A small audio frame classifier, trained from scratch: moe expert_choice, 26041 training examples.
Rows from block 7 of a small audio frame classifier, named by matrix and row number. Rows with one number within an expert belong to one neuron, the router's apart. Each number is 500 + 50 x the weight over its row's rms, rounded and kept within 0 to 999. All counts start at 0. Numbers have three digits each.
Before each expert's rows are labels from the 100 clips, of 14976, where the router gives the expert most weight on average: "top examples" is what is common among them. Only what is clearly more common there than usual is listed. The data: synthesised sound scenes: up to three everyday sounds over a background. In brackets: how many of the 100, against the usual share in percent.
# router: router (model.blocks.7.mlp.router.weight, 32x128), inputs 0-127
# gate: expert gate (model.blocks.7.mlp.gate, 32x64x128), inputs 0-127
# up: expert up (model.blocks.7.mlp.up, 32x64x128), inputs 0-127
# down: expert down (model.blocks.7.mlp.down, 32x128x64, transposed), outputs 0-127

# expert 4
top examples: footsteps (33 vs 5.3); barking (31 vs 5.5); hammering (26 vs 5.4)
router.4:451471522518424426490464460436527602541440560493423613579465425489503568532444494435418465509496535474520437439434556430506435571530517527511534493487440468551552585448458399444439529430551469435513582503404585458445435524486530543509489490532480573595549517523527590455462588573442421452442522531549523459472507536530473495511483485430509569472535470482512469474593548466441481497499
gate.1:501614524463537518439482589524509555503529459429490459502535470575550496507493439547458478449532521563539521455571543483520529509475615523545554428474545453462482511554516583473537531545487452550507468540477463533533536456462494528505520595587471490485399342526445380387422485455476496422494468449480450635526422489502431401515532467512458441479449573484575482528477516508499440528540
up.1:507356513551432405500435482517444467437535524561586549509550495523503602540446534502485456497477472516401487660562468490559517470505440550506503484448493506485526484541493453483587470479545519487437499426510503570448419573483488417541474467529415541448493458561589533506500547488536552527492524504465462512607566436511584492547533531534543486474550442570516542438506519624445545570429
down.1:520420530369467492448486440574461544441484639453511523481539453483456544541445496497507489477497526423439501526490564461486478570469489464442481471579490511448428503551480527508418495412502547428455502454488542477546431501529623485476591506569514455443457491497509515466549443532480550511553466527521492518526548419519546436420356410453550509456562439445446588472380445537451490528502

# expert 16
top examples: creak (100 vs 5.7); first sound: creak (62 vs 2.9)
router.16:498489547412494556506423445551457428459436496545504437490457534431496460540488514452560506413504552568528445609541567532461601537558534443531452421561536471566548568477517489521485402531465537515525486497566489524491566466443540479513460418495518484503449589450499532510432531603500437577436584487529487422539403534492489576531469540430490510436535523474561464411473553395453483595461
gate.1:517483542432470401504537605514524512425426506436408389597535437474521444431577492534538501487525469462509588467499482526486474471472527494497540452528408476523399459495492596520543520484488538446501474513493479543517481496500441516472373438467494461461531440428409490530518485407530573473452421498537527474532541545478458500549486534496364541466481447560577521493554525507557669468486
up.1:565486457421468421410464501518518557446414513508496500535562550514494492470576491483431492572569446509425562474563495506454571378455512460463470502473525383523464513513627480573496549521572548477462501498578431424558570500521443529570491501468527492499406506563476508505582540469495492476502393557483539503525558506539572470424427573504356526528466527554515498439588481455481520565500
down.1:531476523514572543419543457509477448579584539565503411476467535382440458443501556388567526466487543523530558499487534651491451534510493479614506493515444549506488493518463579580452543397501531454495476470550474534501492525515517570541563463377613438467479594596517617445442557525512493499508532491517412449474518562534528480463507484559528479496415479522557486485532492483503457475472

# expert 2
top examples: hammering (95 vs 5.4); first sound: hammering (70 vs 2.7); reverberation (64 vs 35.1); text has "room" (64 vs 35.1)
router.2:502536491520582474481417544473585452466456530549563556473559416443517482425488436462431496553404501476427471500590515449576476455539501469480462519492475469467522527549547550535470569435403428530500533529530530575497516505484528512506613528508483498431434544569541531541520587544443588428506440556546576555604541451444512436442467451466547513416528395462519560540461400489432492501449
gate.0:464498503486384511493461483381463527495466490483564461500496449481525585599531459520468479538443500532439421491490488473429476434588493486497412439496564550501521526515402445507478493396480570522471506472522558533514536463440576540452431616481375425459524419567555468543479464484516515559433499525474429510501498552401527500399451458478540556516531472408458540401495589549450537474477
up.0:413580514594409507472488499417375495533580498512586521452541457428506509450494456504429470509401482466522434507530488543553467479651479487470480463487545631458495557528413462562500464439496508442468502460517482492490570493512558517495538583508431463486482529588611496528438474488475533518482498516495436542539528550459580529500435436444567440487452466569431551450552531575414532499526
down.0:454535561474549562495517457523473587464443543394535476570478551494531504497540527484547537492513461557495503529504417470538490535456485593523499573542474594578576510426437451522422488536425570544543502577549522500468552608569437539426453525469594494500479411567546589530505573457476514510457474409505447432460442515529575492496494588468523579521522495437548557468539492408530389573494

# expert 5
top examples: number of sounds: 1 (90 vs 32.8); rain (45 vs 5.3); applause (35 vs 5.6)
router.5:504485447532443490422476483535547511481463478516477495432522495575519487440470527428444528531492443487425475477394445437574536553476425526505521546558498562591539547396526487526582554482501476528456427441506555505443437575579392475431492580530516502465599583492540447580435410577531520525599414530502476486476539582515474511484515502530401460447509445435468430493510408520445559479468
gate.0:547424416534510535496549564406571514513507526547500541484525489538528510472462444509524437481518482473419488416443430455498379485458354454467517599538594533476543528519555568491510634486455460555464487559569550509564428449456428504487569517515550543578575577502564526570551521555483610527492451520538471503482498573534519448479502497584425490500493548515440476533435457485512412518540
up.0:542434457485513552515614500479490488521475540534455546525617450524498531420432518499532388474460499499438557438405478401470439539455429480466532645492587528541539524499555570513497592457456432509477476532577566542548459465473493430420557426490533461601498544470517613527546476525505574493536469516560534518528460483476488540387531520475431515538522496553438410474517476459530480555549
down.0:411514573495519385490485490415538557441502548474440485589562507522533528407461503478478422494514437456578446531429500421499559534457470506486553494546469557468491462533515492515578475483441679452451526490388511571500526490472524530555455480477456503547475411466489536543479523479498430483616485577544555501582506516476391534475530439553524472419492514541512595447480479532531552588436